config.yaml
spec_augment: true
encoder_stem: "single"
encoder_widths: [192, 240, 288]
fusion: "prefix"
decoder_inner_norm: false
decoder_tie_embeddings: false
Rows from block 3 of the audio encoder of a small encoder-decoder audio transcriber, named by matrix and row number. Each number is 500 + 25 x the weight over its row's rms, rounded and kept within 0 to 999. All counts start at 0. Numbers have three digits each.
After each channel's rows are labels from the 100 clips, of 14976, where the channel reaches its highest value: "peak on" is the class under the peak. Only what is clearly more common there than usual is listed. The data: babble in 24 made-up languages, each with its own sounds, syllables and stress or tones, from a formant synthesiser.
# conv: width-3 conv, stride 2 (encoder.blocks.3.conv.weight, 288x240x3, standardized in use, each kernel summed), inputs 120-239

conv.93:483487511549499542510485487522484464529493507539521474512462506486509491510478539511472472504486480502463482491476442502528532537520489527513495477492517514494497492513499509471532473480437530491519535505521482485486535495504505513481524528527530503442503491526553505483522483486467526543499541506519481576512504494478491553528503497486468522531567451535507474
peak on: /ç/

conv.92:475517489487512483488482505531510502540508470516508473491489488508511513462476529480437537536489490521498496492455531523484492506495508495472496477520503491506484509501502473496511481461519539525453528590526532536475521498503501474559495506538506494534496465508504556487546493482479509485499478506457493550508530466531472492479510449498480480458495514514522478
peak on: /k/; /k˭/

conv.26:512484517507473532503506526505527487467537550483518427519544516469469503479481500522502512517504499491541499486480518549554481496474449502558527512518497469477498493493495509498492497464542485539473545518549523543522504548499486481446470499530521476473548517469453502515456519492489506486497510498498496497459477502549497483438522504471509501506520517482548508
peak on: /k˭/

conv.143:502482542509522479565512495522525498495538503474487485553528495512513516565462445496470513510471497510474486462508485502498451487510511502465487485498496537545488501490514526488485521499496510551505492509488483481462483470495525523465526550497485546502512479477492473466473498493487471490515477526512518481511477527468491476467442475496518536497523478486517484
peak on: silence

conv.18:471512461490513484515476527505560541524536535505507507495509515512503533491522475489489531512521502507484481506440456485492556513516461509479492520480492487496495480480525523473504493497540503487518522506501504488483444491525491467510522463494514512530505507522503523491496476485528531493506475498474481472494472529501526461555465483476558530484492607518497536
peak on: /t/

conv.101:482487532511507489459491488518523508492462561520508527491514506507526495509502494492517474513507438505499508476500544519489523488505514523549499516537486531509517533473548493492475485494477520466453483480543520512499507517480482500526488507503502534547528505489451510518472526486498509477519612483477514486455482478511491515475507474474487471536516459480507507
peak on: /ts/

conv.116:470486514445503471504466510484475522488490486513499544503506499539515510510479554499529490491493484524492500502509476472492472510510484495489532489532530471506466494534482500471526495522524479534544532468510500507484449483458517509537545500467505485472510485520506509470482494482482457480519543494477532487515493513535485471499502489494497484515514475501521496
peak on: /ɛ/

conv.176:471492486520507501532488503499505516499547466456521504492485548516506486547478491509470479524505528497518516515512518521512508534488532492552513475536523477491497489498529484517488518476479478494502533482486488534473526473510493476475498553546508503481478528499566480503491486505486452520484548551488520492475458465495477487514513502495511511512535492464546520
peak on: /ɔɪ/

conv.142:481463520498488539483502469514522479492508501492490545508490501463537482525509483457510522524485486495496460529516511509481542519539443434495515550505482507473522449518487510497490486514503478474454545478515508519520506533520520472515511502496525467493528564551474497516474512469497498463522513477513541480481538485522537515526515485523525496487522475489544510
peak on: /ə/

conv.32:572492515515535512520495490516547513477524506495490483514520509516455507499504489491548510562496517473513488493508506486518513475480498518512516487498501486459467478493486501480519476493528507502507508472480523487503489482443475489493496496513496487543485515504547507514489498508496509501504542546487439547489500547457470454447505536481535498529519517489508531
peak on: /k/

conv.274:501471494535465496540506511514501521496492502490480485494520488555524501467512482522513487526553472528494508493495454540486473454522430498505503490473509492493533477505467423481496513530536490464518531490485486508538495511527501475486527514521488487510530519483489532476554574507481479489499459541513488481542488520514504500505490503469508461505462490505488524
peak on: /e/

conv.152:510508496508527494476493537497517531458481491472472502497472490524536525520509509537507517487511521498421470489459518475516548500531441438496485484528488482451581495497505521523478507514494520526515514482520515485478471439495531478524481501453466463523527539496498537547532474485502472492502519500459502526519446526498498544498481499453454490530482496539457499
peak on: silence

conv.52:549517511482503511464481500468517528483541508504487522530519539479487461521467460479483523490522487527483476468470489520527453508478450544500500484468491504537523511505516526471486485466527463492488483497476489474524498501480487494509523483516580459531530471515488531506476517499542517464501500550489493530456544529521494523503522490475512481500470502494515475
peak on: /x/; /ǃ/

conv.47:521493474505477506504492500477500539540518473498523481468494500492457484577487455438526512518506510495490504461464482507484503512474508524504545453511563506527466524501526509524507483495462508499467468475490447529489508488520551474458480521497531508553511498498507541490490521488507529491482478525502520503492495535467497519532578518538503480504537471520444462
peak on: /t˭/

conv.119:489454484530498485488493530485454502492452498525551529524549538458506503508525508522555521518472479494467495518525488495474539479528477487480488510502504475515485491484476539473534496510547558483499501540468492489514537499498522515497537477548514520460470458470517481469456500496504549466513549492517492489481513506493511478513467502472539496511477484519537519
peak on: /e/

conv.191:464539528481537540487535504465549531506525483466487491492494511504514490512476447524527479490532528471499496515497491500510470488510503509480507501470510484484489451460452519490526476538532452515488541512488462516491497489473517498508526482501506511529509502523508543543505492535503530502535495513483445501521480496513515450503477505446524539546509481466490499
peak on: /k/

conv.203:503486498476516476503525515514510486495530478497500534508570520528503478499491564455499506532531483503503503481500508421481497534550491529474549484489516465503533463494456534474516502515453502452506493450480498516478465490526488535461500512486501525473480522484503505485506498518490472489486505501472516489471481495501475517480523504509501494492499434490481462
peak on: /æ/

conv.138:460526569482469476496477512497450450488476505481470498491555496498541460535496513488483494517482487504509495461495508482499484483483463534505486498533518486522479507496506499526487516502473473514502540515514496507515494509495493509487508569499526493501481505447505480483527492550472518479483480488535564492521478531513522495499475495470498506452505542545474461
peak on: /ɔɪ/

conv.103:434542464446478466555513463510481496503485502484541491513462483517500516494525486503532532515522496507470505557475470490477528507532441514498479495463481502490506494484503458523567482512507488513521463488495514477451465488510537443534515488490500540526525523484494539501481522494530528479492514505501508531521489499488545524519471554489545480510510480476502464
peak on: /ɔ̃/

conv.247:490502487498532482484515516490499506483497505449531510500505531534533525492529464478544491496524511465504558509544478524514532513511516476488512495516467516501505548536499515532552510507496506511482486460493531507496540512521488517477501498458479507529525498507520538476478498480494516499518516444501512493534510459531529480512558482477499493514498495550473512
peak on: /aɪ/

conv.212:528421513513508544518519530494515454468496486505493496507524475538542501507537484487500467471516518490514501472520454534511546484460511524440541480518582511503512482527491511502524497486532493540505513509509507529481498529548478472537474472512552456475531470495489486479499496509485446508521469543482470518478529548491476489526491538507526485509535471510514500
peak on: /ts/

conv.82:532523496486568562508528478499510537529485505507508513496534508493534513493506492487519449547517502516462476487507455489504494499465520537526510506523520511498496498479447484479485465543499496463487475506432509532502455513508502483522453507501460504490551521481511469460527497499466514488492475530491492519539498514431466564497541487537475508496530503532525478
peak on: /ɑ/; /a/

conv.227:504494484522528459511504534523490535522512491477513438539454497550454535502457502484516480441511488520517526515528529492527438483449526517503451504491499496539489504441496514499487467490544503494540531491445493495493489455536472502488461516457491491506508462521542490526537495513478528503502480504536518537484482504461489512512523487488491483554474466508469502
peak on: /ǃ/; /x/

conv.23:518481477539493495532439475469503523488485435503474476464506522494508505460507468481490533551558562490478498479447466490537484500499474485496493510530510483483505488475497491481479525515536488508480513475478519518485461505494455515514445527476512531521498488523528544521498530520507540496492550462519491543499537497500492509468489482473518509517565595573521522
peak on: /t˭/

conv.46:480524524488470479463493488504496496518515521472464508506472535485463508506544538485494492513494491527476507517507505462484485522526480484489459489498488482493474512485485478483459473491486479509503463529519507500491517493454497484519516536445477488501539506537537469519503507493481513518480455508463509511498472467489507506472521526496526478463492477491513529
peak on: /ɹ/

conv.12:508480483436539511530536556506493498498512492493512542515540490517531485520460530509513501522513522521555483545514487489464528508503481543492516461468490502529492554490544482496543507514516486513531475467512489503486503486488515484461495518499522527478491508501512487541505496523512477486496547504498499535460473516480492482518510496484461433522501475497532534
peak on: /y/

conv.186:484486518499532424503520546504489489513452512449490544503499540529533485482532480475489482518473445479530523502508476498504549504495509457531498472510509480461474527469500520495532516493502494548537505529512498472441489528453475486458468498465477494517516522493508522498485488515515492486529547491462460509555522515505491522491528535482518522515475504527521549
peak on: /d/

conv.286:483479517503473497506491512510526462517511465551507510538566497501524521529521492499513536513506556567511495494489487452490482455504492541498537476450470510521493505551517512503497505523486498523489511496503501499496471455502486481523481496507493507501494475482488530474490528474488503532518538488488467489522518498473503510500472536518468457500510447530488494
peak on: /eɪ/

conv.240:500498492488514483537490457480493528517527539527455545502471480541507539555525466489487514509516464511472519474481461505499433478487475500494497486483552506527550512513514479513501513509466515533478473487514501497490513544486469464527513500516480513487547494477478501529516501493476502519521478503538474483466482473516549483510474510524497505499526450506499480
peak on: /ç/

conv.197:498560519509505464500532497465504523488508561480489506490492464488502490501504474500494483521504503479485496482477527482485516470452469490544475514509527520481577525520504553527529503484511509512482521491493478475517518534500491515438488514476505518553465438546519541514497547475518535521522525520502491461515529443566490512523527472500476510484510459530556479
peak on: /s/

conv.100:484512507489508486500501517482522468476505499492509514513511519539511464506506528516515490497559456570526506531521468510502518520504546507518540518501489494487494516510504462515555461502520485536493475543504489488510538489505481503549479468536492492500520508524506514470501512548512499492533515513504463516444511478502500491484515488485479462503487501485437473
peak on: /ǃ/

conv.220:509545493446502514462510472536523507484487525548493473523486489526464497559544459515498483470480546457497465518491419513506495451532477513511483496482493476555499471487514490494477527508491530495476523522512486477516525517508497490484523482450479508512444470482485563507506539434469505501523561509481518504519474495497529532512517502505461495499573468466515483
peak on: /z/; /ts/

conv.280:505511491510514481450503508504474508522458478533498549480482517541507521515510483485543527527543453535499504461490523478497525541521517495514563469515561523504469498515516477480511490467502486535474473461487526438495505534534488505512530503522526478486540521509565463481560500515519504499518474510507478473495522493481513475504464484491504464477464523473524511
peak on: /ɑ/

conv.188:485489514496497503462511477500524453462501503506561495498514491495535503510505490536506517495489517502520475495538497565485489491502471482468462487503471484513501565505516489558523516493517511486498476461514484496510522532516510479521498514503502535565468538527533478482477512499482507515443493513484499457501493482521530478473501498468494504512442460527519484
peak on: /j/

conv.161:463477536482476513506524478489470489499513515497478516489517516499497486494516511479533498468518539456497506479460491491490491510515508548548489529486537508472504487494484558523490474518486467526448475512454535541482531543479511489506482446500495512488493493466468498519497487491505472492513515494448504530511498519475498483507526530498512470514466525539510460
peak on: /t˭/; /t/

conv.246:495505509480494481503486512530539476507488469496501476498514497504545510540501488453524461493522481523468475469493521487505435491481516511491516511496530448501478484500480532471476479534515485523498539466515471510466535497507500512490457499532491509501503486502502526510516542536528494504486502514493539515506501498468488525513483455481490463538474487495495451
peak on: /ɑ/

conv.243:494521529542507493483467508512512487474550544513474496448505483451500531579471505505533456464524485539531538516461457528467521528486458498501492474491495470459517517525521554471461508516516511480487529476521493506534513470460495491507513496459481459502482481478463470500498528512508519522546468494513493472440532468483496488473529486516502519522549485529511488
peak on: /æ/

conv.187:540493508495501538536484456551544490540458492491500508527495505488537511502474497530507489497481509469522500488494522508496496536497506464471492489479525491505493529543492505513491457515501489521459469493509495467452439482517481498585505511503516532534534504503495496502530507519477479512511499513453524481528472486500517541528494506462525534515483501499513548
peak on: /ɑ/

conv.27:502531506474513516483494483476503489486459496524510517469497471461476507520531493506499486511505458486489484509493525496522535491488461466520466590501446487489526531490505538481490491488487511482469541508472515535494545478510492521533505527503506466487489558516510429514500497514486484509478500493465543486488526475490506503513515481457512478483515494459519490
peak on: /z/

conv.251:500510518499502509447513549471502493534507506513439536519514545513485472538456516493527506523514472546505481476484500497486475484428481497474468507484511478501462482472520456470514508500507484517465444499489512470477485495482513463542489506491502489495556519486532530501515504506543529493502503556525492522518488521497495497503459517510493508493471515516509568
peak on: /ǃ/

conv.245:502492516469481503518495500558498476524502522463505464460473486516451465486480482532498508451513432464506488464582519470557497498523556541474519506550507499497529491518494518481479467540506494502514499504542506524484497509497493487510489466448501499516518485488498500531522480462517477494487519493511526503495494555522510497549493468551475478461486511495492504
peak on: silence

conv.66:510469514501536462476485454504524543489525508499470456507502547501515529505495533524514468490496493507493474523505471488485487488521501505478519531505508502522505491525510487476498490532488470483547513490495468505514506497494544482492506506526501530496490542562498499499520465495521494481458565519503510549500477476482491474500479521500498500522493483545480550
peak on: /æ/

conv.111:467461519522469516488465528480505491474515519529445565481475511459475497507529547485528485521487475468491476493539491465472525493502504514494530517472484482509506508521496530528510516524518491517484512463546471477493473486481490470479533484501498507463520490497527489506495445472514486516487532486478527524478494467506504509529466481500518470503486499460542523
peak on: /æ/

conv.259:485501522522490528554530494515520481463500488541513499491481489503461540493547495503497506448484498484457490507530515487489509500499502521494490522501540499488523499510507482485523462489503525544501507476506523526545593520497502513501447489554546488531525470518434535474489473458514447497492499465491541543491517509458511520483502492465524501477525497501485501
peak on: /j/

conv.206:479468542495469487473502524553514494493506510489537506528497520475499545520479486510497513475501517428529522512575520520501505501496528492493507512491530502497535498504517501512481483511487454519468477471469499502485496487466505493534524521514477559454511489481491447505542505509498484516520471464499492530529531501481552470505514525499523493546488460506543544
peak on: /æ/

conv.67:544468469530504515528511510524522525475538542527507502535496484536549494478520514528498499524456519460484499485500477506528516484508529529517535449490505493451481479465502521518518564501509547488475501518517466487495502506504502495479518477505433475492523481457491515506454493509471477511451481447467478520547454495516493482529518521528473490492479507491529530
peak on: /e/

conv.225:475499524469525512516519516535515502508493499514522521449478491518513509510498495503487505504493488474513540519569529468571498502537605486496515487525491467499504507518501453517499508480464495496482490462459445481518452517470553487551482506478496533479477483507497493488461457488493516498501581452541511515517513500540554504509477471485479497497489500507498489
peak on: silence

conv.33:464542536521477541498527501497487482485472531476483489491478546479517499485499498513488503521502511469514482485458490523519493461504469462541493519495481514468489510490549485469460493479517462468505451554471518467489504524507529526526480529491484460475574525504490506490509462511522513466548544517516471466516495524499531494493501491504522521496493531500515511
peak on: /ɹ/

conv.198:483534540466447500488469458530497467476515512553478466564503473502492518518519492513469504520476503480498498452521525523457491496456509476506521486459506490461504516489479515491506513506498514504512482480469516524512515520487529464520525538476464527501447481462492502495506531502517499494476484500496557454511533508475502515461520515509481487478538491537510483
peak on: /ɔɪ/

conv.5:500486486514527516515506505484506494546527464537518498504520561507475499491466506471499502509545469525480491484475478514493470543461516514500503472451472522486466500474493514482469505490523526525490512511452485530463526500533480483491521495478472465532542517507514584536471485517506478499537483558524547537455549517526508471491505521480531516508485527525513529
peak on: /ǃ/

conv.121:477475504455522480493484487480505463511516573497459487509537512547503509519519521503497511506501546554486494521499526465478527459435502475509460513536504495513476499450505493489449497525490484489503535486503509513513518450494492548507494505500455504516497508466503499518525530513494502506533481511459517519521498524512504507474504515525508493489514513494526491
peak on: /w/

conv.171:513525487512510479462492449512472493484512545481461497483490523504538538515444502502494535521508521529568448489497483490443480546502510514531480463496526488532518487491494487477474533508501511497456457469488502495529472496525499477549480522498513463479510535427504523502495521511514534518511471518504521454519531476493502522466516508536509503482530496536506503
peak on: /ð/

conv.48:521482529473476536524489482458534505450463511493506504505542491508512553475487487532492508489518528436449494468464502464509470522508487504530507486475525515506529515495513531504498457509494486516518471478530465482471480466469480503503530501509536501508489518477534474451486514514482518512486493463467502495506507490499448550504440507506471487484517495502493471
peak on: /ɹ/

conv.157:495492539506503541463549516528517472498474457508511511519506535498474466497477502477519480465525467507514531487483513526492485533511502515527474489507505501497507520482513486478503482474476511477451490505484463550503488517479494534473506528463524498506472505523540489555449550502488507547471496513500461517541493473554543495555501489521514541533515463488511509
peak on: /s/; /z/

conv.60:483504477506484501498485470558466475490471551493504455529475502500467510490508489483489505473504545490489524484512495503513522484502497456509485518482499499485455516495520514485467533524515532465536428537540485506507492503553501512498537495484473474492501521515462477482528515511467500523534500516497518547500502494475526502488494526548522500486507470527513466
peak on: /ç/

conv.216:526449481509523460489452508472493461430521481522500511502495545476497476504513497511475492508484514460475470485496498477459482500487477492492474491501523490505513544530489507496503524480521516483515493460499510525476481509511520500498502486557510499496503488496510486464504505513517462483494501480483488545480493548529508490492501523463483461512471435486465551
peak on: /ɛ/; /æ/

conv.267:488463498525497493528522512528410481473516503515475505483527555468491488482530521483505551521449504502482483473459501522516513465515525530512495479500536465513527508510495491494481512500520492470534500496554499518515498537509497485461494487534491531530490514537461492497467460504538518502504496527516512500483453533470498482522534520490513559491527484529525509
peak on: /e/

conv.284:491489447501530487450503492542506490524513528527482547489518486465515479519528461523518507507499520509532454550470474511515496501525487536471500490448468496494519495484497442470483514477495460475497522493509524535506459467487506555486482481513513507488501529478503509477464507462489479481509495508506478491489487531504487457538506498510483518518481489522516503
peak on: /æ/

conv.21:499497506515483458509506508499489484519512514521507528512474522476541480493481468472523496494518491488483503460498485534497504481492491515558493484511554482549501522464536522503514494490453463486508428474510491480484486481475488517511498496522498466511488492518520533542483525485517465454485471516473515484488465556492514499512477493494545542467504532488487525
peak on: /ɹ/

conv.282:515505484526499488471532459515495538456497494494476545521464505484505519514516481462468481512509557492486546495528471503492480483525512499508525528489479509518446494492497504474506489498506543518491501509454538472491487490512482457507523468472546508487520509484512496496486540527504492536484501491538462502565519468501539447493492493509494476537499430493478477
peak on: /aɪ/

conv.167:525484525508507481541522490496527498520493469491491496498516460492506521511544519534530473510487457514508458508508463487481546511501503518498483508510502493515530530491512514489480461477520497503475481466482516520525537464528533518514535497511545507475501511475559504531476480476489490520508536480441537491477509452472506520510497533492505508478497535497584499
peak on: /ə/

conv.178:495524465481506487491507484465499547544509468466472475554525535471496483508466531520466478525536482555494496508511481559493477523504525525498483495503541548489482525542521547462497501510492464524484496530494453474485494537460486515467493533486506477495505534538526547527512555521527509529517533505484502541500485519497484470452464497511491498522472500503502519
peak on: /ǃ/

conv.200:482472521535482500539517497522506497528490509452508479474513461460505550522522467500493488466467507480521539493468522504501521502498526531475493481520453510555474547494506498536486550510482523513479485500532495532512523495456474490472503517536498485502431528491509459467498522495494543500516479511503508521505455535470512495502470464475495450494463535487515522
peak on: /i/

conv.164:427482507470519490473472492498455462477472456492523524497483489513535530480546533520456495500521471534479539515557524478524467514514545475473489484470528506515501483531471512525474535534467526504526487486498510495485521517509512530531521473507491490523531524527476474541491439483511465515506492473478470523503485468502469491459468550511489530465477506474489571
peak on: /p/

conv.151:504463509476533497475493506497506478490488526508491501469476514532495482493497520469531515456479499468477512510508520501549484507485486525522491509544502507534502509521525512526523466470515511468530505498537529526466524480488492471480459478478510546500468504479507549533517554484489500485485523527519519528510463553503540507563526490495495451488500482484468467
peak on: silence

conv.73:483547506467509506466493544444527493528502489488489494531479532499513472505489472548461498506468492512484491510499497487522483541507493489501470521477432494506507529502513468526501472474499463529546482498494471481489542497453487541484493536457512518485511531527509513480504490483471484571517476534499548544546478528490503500507534495502486477518498497505478475
peak on: /w/

conv.158:524498503520480503501522497524477515485469480441516455514437513531519499466495506533555478498477488498451495493492569495507477542479533499516471528512537521479521479515446474490449482513540510508482514491458508461471446469500483484471496508493464510534486506533492486496506487485472456495477466504528535456514480510474477476512518478498473515510523430463453428
peak on: /ɑ/

conv.126:519510489450486542540542491456491468520489542526527496514495481470522535532517467506499513523497538504514521497497529522507523489517487525468516448493521554486520466509531508481500461490540459503483485508527531483491448518502521529469455469517529468469467481501499536515510489509489518456466521497498474525468503513513503500512483466498512483477535551508523531
peak on: /t˭/

conv.239:469494482505468564452542509505506465498508493484531515496502493510490511490514502486520534498546496526516527505521501535448502496505547502515481513438504509494507489514477568508500518532522551528493507501519475485498455490535510466485455475515487440462505511495511507511424489511468497539489519483454497485499482494466483517465530487484521481493509496483513549
peak on: /i/

conv.3:503449517531516521518521495488492494477468536553522467530485500505479522547517499494524529502473491490447518476475513453498557531518505502509503484512520498489515473516482512492473499467529482460485490516469514513464534523528487480443473533519482505497485521479481479497497506493490524536454479478543511518491506531519531495480529463539541531479508549520443514
peak on: /t˭/

conv.194:485567513502503511495549518503516510527512562497447518492505489472481535488493471519505498533476537483510492531483481542467527535504450521520448496472505487488518556536495503497498476503511505520498485523481491499513500483507487461558525485490526526508489466517501499465519496488542525481494502515459471527516485479503488510473495501472527471544506490483517494
peak on: /k/

conv.181:471509539473479474474498467480477500525503527485536499466526537456509499544493461516514525489466525511510516459436514489488477523474513507517462475470508468475501513464513470495479526523510551522508531546510506516484498525506510499481507515499521479569483470535471539483493515493539501491479482536486517486535520437544468484500494523469497484478514561467542487
peak on: /k/

conv.44:509422504522511519506511505475526470504494476514516479522464485490509522464486490526504498480524506477457546459480452502510567510482498521497529509503504495486495456496475508530506518510474488533505463516501534468490460525471477486499479502458497530501526535491482493541509535482517480528511508497493517512452492498510462512500523510538502532489538522489515521
peak on: /w/

conv.69:530522506489480520491478450480508458501478489464530484502535494487488499505476544481521501506494540487489510494496504489499550454487483538495527521516484502496490502525484497480483496508446462549523491511511498500489510548472502521472501521509484478514540491531494525471499490536504478499520512507516518513529493513475510500471577533473511494480513584569518502
peak on: /t˭/; /t/

conv.10:489485518495438498483495518471490542515465479539440483479504497478489475545554442467484468493502506480441482458491487484512463488538499501478505517499512495485494501500515524492494513490487478461495481495481516496487481544458482482555495537516521505536515481535513495476477547497485543477496486481514501495468465463506471483482466490517492503505466435501493523
peak on: /ɹ/

conv.30:522521477510500496533492466481475486521476494514503508485505516489517555498522519509484504500515529503535480488526536509561505480493518486509463506506521508519514502472496477488491486468526462457475494499511460477474492447497468509517452502499548528532482541504525559485480515536483499443503552523517500504501485431467493500506503500443508548484551543550510493
peak on: /t/

conv.75:479489541504504514526504552465500490532530507482515516496492527502506499518465503470479490482488486487501525506454558517466519483501504485510512531533488509497503498499570511516518512509489503526511484463474479479499507484500492506504510531485541533469509470531495494502500489487554509505543511517514501468537547464446501503493482498470456489501460561483433508
peak on: /x/

conv.199:468454500517453481509479531508479475470474476518486547509468498483465496508488501486530515522501506512541572513511490504494529547481514484431486493507486512516459525503494460477485509497442531582527484499520530511508500497519546513536490501505539527495540498489484508458472496485511486456518479486471490473487499513504463514451528523528478470481485507487505486
peak on: /p/

conv.271:466548541526518502486493501522508478523493494519507485478530565504499489540522494490498508540501512526487497483462492493482442478466525511496492505499450493484519490528512497467475503499505499537526525501503501472516485514449526464460495536499514490524522488521522556556482525521516545515462525494451502487568490509505510519490517473547467492480540456529507501
peak on: /z/

conv.163:518520509528535494502506495512450525496510540512474503498499492500509511460478501535470482487514454488490509496485510453547491491520541508515474520500502498507487484502469480496534490497497568479499524513520487534511491502478447491460502461526498528531472523516538505504486510458539518479500505503484465476443481522512472484529474483485458517482501480440474532
peak on: silence

conv.110:548526478535489523517511469523458499478512523484506490486498494529488516496521446481500492506492500473494488444470499509453503529505552511535520507492567510529474489533501476460485531457477502502513530495513488509497475497477482515469489496532491491430488489469504528474540534495494486514504419484482509440518526494502505542474551479475506502523503536486499499
peak on: /d/; /t˭/

conv.55:531512526497498537507535486512534531480523498503501507499503490530512487486505532551467485512487522437484508529483510500500482496506480485499523479502484520483509531559521536510554514488505529489492479495477488501474522491512471491522544522518517487467557501469523456459484491503498530483494514469465496488521513512460488495504463495493439438501495482531498579
peak on: /ɛ/

conv.283:556485452516523496516488483515498534463501481462504568455524475501507502498520535522496522488463479535478500519514516464460485514491534506557552524482485485483536465523495484519485485513566527483512514503508551511493451539497522527482483483522541477543523523505497474515499511519496492500504498490506487470501470515492499472513489503506461520502484505485507498
peak on: /aɪ/

conv.98:498521532479490513498526472461495508449502510480515484466509492472467455503494488505487507467529456484453459496504511513499524509492500527488499519518491492518480465489508499451486475479475521490471505509530529518478487480469446504507509506496525488505475512507512539545520483514511485500506474512488474489475497511488498473484565486482527544526565495474557498
peak on: /k˭/

conv.132:506528485505482468535494488507493479469489525525496502493508502453509451511438505468512514480486495490497480448491514493505523504465479519471486505505504509498524447513477505494521495500541473486490517501512511536574500507487537461498500494533498487525490537468437468486523509494487458469494435479478531487476509515512535485537475493477519480488478526522535528
peak on: /ç/